{"input": "log_mel", "codebook_size": 256, "bias": "all", "subsampling": 4, "optimizer": "soap", "beta2": 0.95, "precondition_frequency": 50, "max_steps": 7400, "weight_decay": 0.1}
Rows from block 9, named by matrix and row number. Rows with one number belong to one attention dimension. Each number is 500 + 25 x the weight over its row's rms, rounded and kept within 0 to 999. All counts start at 0. Numbers have three digits each. After the name is the row's rms in percent of the matrix's.
# v: attention query, key and value (stacked) (model.blocks.9.attn.qkv.weight, 768x256, the v third), inputs 0-63
# proj: attention output (model.blocks.9.attn.proj.weight, 256x256, transposed), outputs 0-63
v.167 098:544491527514486466527489506434509457503488446477494498550466498494530464502489466508495494471488463536502510543502498519506500497502464500462483499531491514536477526488482467507488502474451528
proj.167 107:507509525501473569450532476546508516516525482457485498478526512537512518528521493492505536506543563461511459490507495480497465477520507519545462497528520475485492484532483515541492521548515467
v.168 102:501477490477488476518545509512524514458543504555475465498517513464508533513501532513501488478491497508481504503514434501495493479494500492526508461478495472519531492482537499477499473474567500
proj.168 109:507503506538511510499466481513519514508509486473511476543507457492528499505508513501483460493469460512467525504502482473515472534528514503490481502482483548490459533477491517462526480496450514
v.169 091:524492499491536457532504469468512487508507515475509462481440478536508558488477536468484452476448461496509511498536469542475481538520494496462473475519490505517464520517530497532488469452497462
proj.169 100:471507526515509541485527529503479489504493470515476506516475460458459519523487509499491508495582522508477507554508466487540506483505486465538500535542524517467501488563487524490534464488511524
v.170 087:507477497508511499481462492491541523548504498473514490551497478510469521469505509485491540523529548482461556480489504506522505518489498470507484502475478502489520503501579457466511484527534500
proj.170 093:495488476509513486476522486474492509465505491489464491486529508486492507534500509480468507434521496529492485530483482516482500538498464506485528510536526506483489527474498532503526479557480517
v.171 092:487509498492519486480542501499522552498480539553516503542540501450523499469495509520561456529538541505487468498494458502526547515503477491508500456500518482498511480496451509476495488489502537
proj.171 099:537490512484513549490507467447482475525498546498450547490510504538527464528482496488455543425437478451507479503508532515511508547492502491521476486487517515514478505493566491559513496493496479
v.172 090:502483500491493529488497487478526460531479511466463493481508507514494481511489442560534482491516502513492506494495557511493487456503522520497483513499489454517473506501491460489500453500464489
proj.172 098:510545498487556474526488530519504489547530516536515528493466452515499521488512517502473499501506519515550469527475518582513454488502501529531477508501489492509535524552540504502487510462542503
v.173 096:532482487480504498446498514462504467480489572503524504559498528478489477513482492488484510489540483508504473499493478424534473512516535522447498528508502541498543504471508512498509474472485487
proj.173 101:504472498532554506552517530519498518464501457485468495492526476520498474501471538466555516475497492487499449541538528500455500470523494449542518483528521430508507507493504492512510480492491523
v.174 093:533478485527499529481489508531518547469513508480546466451507534465492518493473489518502522500497516487554416451476495530544493509485546472547546489514497557500521501495473515507477496461516473
proj.174 100:474491519487488540529448492501477515489519486529478500502526503497508488484520535482498530496501496512491538508502541471477505520559488530462410480478499502532472490490509459498483507520481522
v.175 105:499525530491469516500497537504495458518493479504486452477482489544500481488510523419496473524535482510496480559488488527496496508482516479504556504431505512499529496512478491547515506506492495
proj.175 112:500490446509518474504505427482529479489487510471477549498483515477461544530484459499521495521492554507481517480537507455490504446537518484525453485535471500503491499511537514466499468503503491
v.176 101:530487480514424469490495489533478499509519490486509492437468501524496478542513493494530516491520491496494473500491533461539474477487510474555423463528533520488482485508499527516508508488499498
proj.176 107:489481519490486486526484539496520469479447450494480497520507489457491504467530503490536476507491519521504539515509490510493464549529511464537513467474493506497497512502456506485509465512516527
v.177 082:509528531473489486509500526488472475520500491497510505526477473480507502506530447485491508457507483512545490494535515509525516494537513507515538548515515496491475508498487463499500496501485535
proj.177 088:475528457477507513493506469458478500495515527531461515494519475440514513479498510498526484537492533538529485473477528487506481505457498546497482492516498520530528505476504550493473488512464458
v.178 079:476497518489540502524534524502505522522496495511502478493478533508517514539475459535535484567455486480522519491523465496492466488510469509524554519513534472534492500509501537516466491533503502
proj.178 092:500531436536492520455527464530473499529493496498520550486480518467465534511508502492486497514495499492535519524464525480560572550517514460491473517478518505498500555543444506537503516505501500
v.179 094:504481499503490511493478450498483485534522531476530464470443511522499477529502508508528459481475507485505518513531553475495526517506545536456487502520490513508497481482492508548485477468477524
proj.179 099:492478540535501519523548507507514465504497509531495506532507461496475504517500510493472485473462501515498474518497492537508481494491432499537502479500503530463511514488489471478547465511506522
v.180 092:472517479491522527512514488542458515473487483494488511560491482478514535507546534531504509457509503480490484465544504530503507522536534517502507549502489483494493473498524457509486517501455498
proj.180 090:535487527509503482498507496473486495460534532455470490551556511502521521520488494503466511508478484468495454532478507510495492515520473483463508427486510504542520540510496536514504493522545494
v.181 092:478549486480530514517479537527481492488483536496493556534538504511486481522484506517502479463498522484522492472496480479465513498522496510463515486495510477509503470507485483513492519449490485
proj.181 101:518511516490501505478521491450523520526541503545474489455484501523491511489526506513520524510479454501466471523477549531482518509470536523499463442503475521492538518488515511503509534528506505
v.182 092:508529503519491490495498475494482515508518513447492533489541537513528504516524485474455484497517524517521545521500531517480482517492513526489462481460489508468471534501496479514518470513506516
proj.182 101:536519474475451471535498561514538500496502494499507478541456446514523473527496496533487534502506544492482480515499454525533500507445512525509525473468492527533484488491499503474452478464529509
v.183 092:456489449500537503472506518536529492500480524509508486480508515468483481457534508435501504497499506497536515470541503530511522508498544495561507494462498506491523492499486528508469447494526500
proj.183 094:486499504545528513539472500504499483509490483485513500529488519507519462471472458477459518466479497509549467534529463456504497526458464487477499493521485500482499514538518454437502504501520534
v.184 080:459489496485499489482452504501552487449496500566507504494524516537523506540492550483516500486497502478517557490468508508471485452525478497470521487478494472511530464502505498471512514479527481
proj.184 090:525476489503530489510494520529547515482487475473505564522519485522522469531524478516499483516496534498486459497533501467481525484466520489536481564454499504517485549555501497557524538474486491
v.185 099:509536485565467504518495488492498527483520508476506467500516492499541514475547442526534447550505533526531542509487550494476500510503500458511499508502495472499494475488538505498500496490488491
proj.185 103:529487507478491492501526517481511484515492486512504525492511480538496467467489506479468493472509517518488475487512475487518514499506468475529486490510523518460509505483532447501493507486497486
v.186 096:488521482542491500486476505466521489515473492482524473492450499500482474537523521513535560507485549476472534513484578535513518512483484493478506471477495491475474505516503496526513476478529508
proj.186 102:510483503474524513463554536517499466526489488486494518486465522526543494523479488503505488480495525513473474493483503451466500481517472525501554506496512464499529537501546498493502492535472516
v.187 085:505554505461513449469510547486471491506502499509484511591505533465508472506466488513518488483542550497517524519525490472487474507463471499517512449458460581533512489498464538487476531472509481
proj.187 096:498491541524409487538489465497487540554470518557510507471485507503525529503475493497550513485480492502499495464494533486471539466515525481504498478525509467481487504507469503485518491521455516
v.188 097:506450534503527454524496527468497506510471549514515513532474517492490474492479533473523521456508474460515506500534488527494472469510524543537497499493545533514491504530491473450508532541517493
proj.188 107:471522478534536544532492462524447503519492480498501496519533474499456511512474502510522489532448481528506483516478487459488490510542497491468524486527479516462533472485463507528475528478496521
v.189 093:495505529504519485444534476568525479495440473456496473530483451547473513488464489488475493505498483515488449547518516514505533503515530511471495480438483529517498489550510531485486505492485489
proj.189 103:497498510499495491533527465516486471476523521490489532469478543450460533492550495477477477534476435509496491498508475480511485505484500484499503487554515536471507498461498486500512531563491526
v.190 082:496529512486521512486512524501450505531523521509496494469532513484510493481493525496511465541484521519505537504499502511477471498490480472504539503509447476476490519504524515519478511526515524
proj.190 091:510472470514496469481540492506484512521443491485551518479508486553511500510453510490482510471518544497475479478535493489513530485424500485490522480505515469493494509503501508422483518472447498
v.191 098:510490490477488493500500500446519493517496458505497505538485498502493468436503484507486518520509515497518466483530501496522484500518486467480561549513526461452500482499508450486495514482515508
proj.191 104:477499456470483492505546500468449522520499505506500512489536501470526471544456518470502504495466536497532502488517558502483526535471507530488488489526492515519474541507495516514537500485502499
v.192 089:502496489510518493490485480452518535475454481497509467486504530482504526516541457487511505496503482513528528472460477498538497482481518491501487540477526496510515494539497556525497525498470493
proj.192 096:547505481494513523505512512523470463497504515470468541490519468503494483510513495528510456513478532441522468490509502472503473503466519505489518494501488497480536496462479512480483502503510486
v.193 105:494503534511475510512475492503440524503497482510467514519472511507471477488483500476465526466479480511510508466477542499494464476537513513478522497523500507496503457520488469496490493441489496
proj.193 106:496487499496477511507489466520536505500466511498517480491525504456515533481527507505504485508491498496502464474518504520475469499508512479504441513490518486549509479495520542491506509470530470
v.194 094:496556534515500524495472472503531524493512505475486529447461470496505521505541390437481486531491527523503471546464511515505502474530493508474463498519492495472530507492512501492531505516493503
proj.194 105:493500438497498477492491505495497527476508503502514475567510504506491473525461549515525519475464535519503504484523499485484506490443535509469523553517473493516480510481489517459475487477489454
v.195 099:523550527510497546533477554533531515489484516449533487506465519504466452517555472459475532517521475487495467469530507468491463466495549481484491499500530521475525526459537499528450497487529530
proj.195 097:477471497473535521465507518499523479509502505535515511502515474479539495526533485529518494479457461511507573495484495555499502498491524513449494507521521517537484455481499507438548494486496524
v.196 093:544479507463521486518523453503528514511492504544496499467514528533469506506429487470488548550477490517481470481479501521464515466504537480467524500499477517520495494490503467478495479500487519
proj.196 098:501518493511471516549504512521485489461487454477500533525496499499483486510541492523490470506540533531505521498489473482496476475508517492515488550512512476506514487493486465473528493490491520
v.197 097:499536483516490511482477481506519499520503505496501521480520527528478503495481505514541475522549479528492485468506466517499510515495481513451480534486479491539494493542522515484535488487514462
proj.197 094:475431487511519451537452494507505511523482511466478509497492454490492490474545504519484552495532477461502505519511493485515465508491479503524479505478489470488510511444503475514466532480510525
v.198 092:500489498460468500528569482519471517480509521514529487490526488510498526518479475550482485479471502503507513511508456506515511547491489495504533476505546506533510508489488550497480445489502459
proj.198 098:505489524537481487477479495498476510481514487480494513465498520509520490537506538492518493548547523532499460521517509507502519486491491508543496467498476497473466510515482467496497552504527533
v.199 099:519498505484488510509463513500454515485506502508505496499484461494507525508493507520515479464473470505519418546533489433497507504472530494537469470489515465511531498470515513483484494539557485
proj.199 095:501522525487500529442487488541487473539525473485495496533508505481502513494446517484533501502558439515521524491504521525521509453494480501511552508474473526511463522494514508510519492479474503
v.200 092:519469498478515469519497474484515465518532538515519512521506467436477485504482522516531475496488498544530501527535526494479498500474558538535496523537536480504504533516494489525484499535512505
proj.200 095:489531519482499511457510485533516473484517443442510541497480485524481522524448495495504458542480465455536531515474491494501532453447495486504489512525460475494542485499506516523480509504506512
v.201 104:500463526528484511475454481456468516481523503526450568514509489536499534504468463521524498534487522521526552508548478493489516473464475501499466501518510518487494469461487465448520532495509482
proj.201 099:449508509498500528518499525540491497529507538502522495508495527517450513490500494488476502452503528515502474489517514484503496535536526495491551473480564484527464522501490500488474531494462523
v.202 098:489500524502498498539494504489448511475491517499504528556502530474505495477516475517509506492487518487527517475470488492510479450451498514438476502510507544501483493528485467495527529537497551
proj.202 103:506540476478490488479505503544486517484532457514475475498514482535511463506477511546482497490531487511497481543473500502518483524455532530507477552531533496488564482457494515533503470486518527
v.203 097:495512558460493480485500521485511535479520488471519498506557500529426509485509498541485471487518510495530481487517512496486525518460476464553488486465497507513527517497501538517507502456455483
proj.203 102:539464455528490492516480507491464478454507448503471489485497503477541539514512516507475515494499510468530528536492514493533454529574504508456541496485518475466453530514512506497483477527514491
v.204 100:498484518533433486466508529521495509467509520504491497551485464483491489453493470501457494531502494510478516510460505471481490505503516522475525497486501524525464510577534531467514487484499518
proj.204 101:489486505472543539547492486470500482486488519527488521470536565466493513505535558520566485482517517506514466518471476473461542501463515470519469519479478482513518477493523447487501553565502500
v.205 097:465507530519535536468489511513561518562495443504496510499484507555508521472480526474487547453493490533516481512515478503494535517486504520489526499476480459483517526466540500511483523468513484
proj.205 100:530508512533473486503498504509469514489485491562478506498483476516513510527519486543530488466506476462462501481504507487524463499544514499495472461481489538545509448491456490471514492516508492
v.206 113:528521494506503525493540523525520469555485569502501520520484491502492533503506484471518491460535468493534550514538530500507504525483534470496453524508496539486494509498489535486482468529460481
proj.206 108:546456537474524480503480521504504524458468480502488491493490525520524502505526524494496505527505538525477514478477495514488484470450498518499487520521475519523511469531484486473509530457473509
v.207 090:517490491522498470474500455506490474512497512491492461451509529491486497507538501494459529490500460493539475521486539502494520529490538445466477465472494488492490522467504525528529511483514506
proj.207 092:532439465484506497519441541476518497481458451548523495519483492535491564490459517510525471508512528471492469490522529487487504476456465475495498524546485495504518448520520508522531475496475487
v.208 097:529522541542547495530482512521516512502484474499471527558489487506498458489503437511518547504520494482501461445488512510533541496491491511515476510530512503509467524491498542491478561487481505
proj.208 098:518480506491530515501498499515490494498510516524472499474496485516534506495530521542470514462479495525471509508516516490525453527488525498470519496503509457535512505503495479540528514506519543
v.209 096:474563522487454534487492480503490464502495468515472495472520525486508480468527457472481495478503485491507476517481483495523522482440508481501523479521492491460477496466518524534462486500508492
proj.209 095:482538487460483475481510517488502528525494452479517508518508469495529523499514480486518471499503462474473510514498527518435519529526520482490516517462509512522439520501510505504499536529517501
v.210 100:486483494488456515533475507535558463510496449461519509459514495479470472530558505510483452489487484526463496490455532492515490492503522538514518501528511517486529529536467495509450507476523510
proj.210 102:490529487520538511458531522491509476476501483528477506524513466489496473446499478533475509535472484495500535550453493502521525511473520542534484495526506458507481468503529496468509472512470489
v.211 101:507540470506495490505488521556510558517484503540465482469551523519516523441548482517501499552515475523480512451480533459525511507520506471501481486513494490510493512518472501541497523490497480
proj.211 102:529495518487495512475510503492476491474450508517504484525469481524507488518461510515501535491497488530474480526515515520500467501506533516505479496523455497516501486502501482474525500491515534
v.212 103:487492504457492478456489519478493499489500537486490519516468465480483501517522547470498508498501511493498568506557506534497491465474508528502460510534538525492479511468543518522503477537500465
proj.212 104:529512471499444511498522508517484540477443510524552539522524491505510499478497505500483502467481476479524495517485473480486546483485485476469490481549497483523492511490488456498500543466498510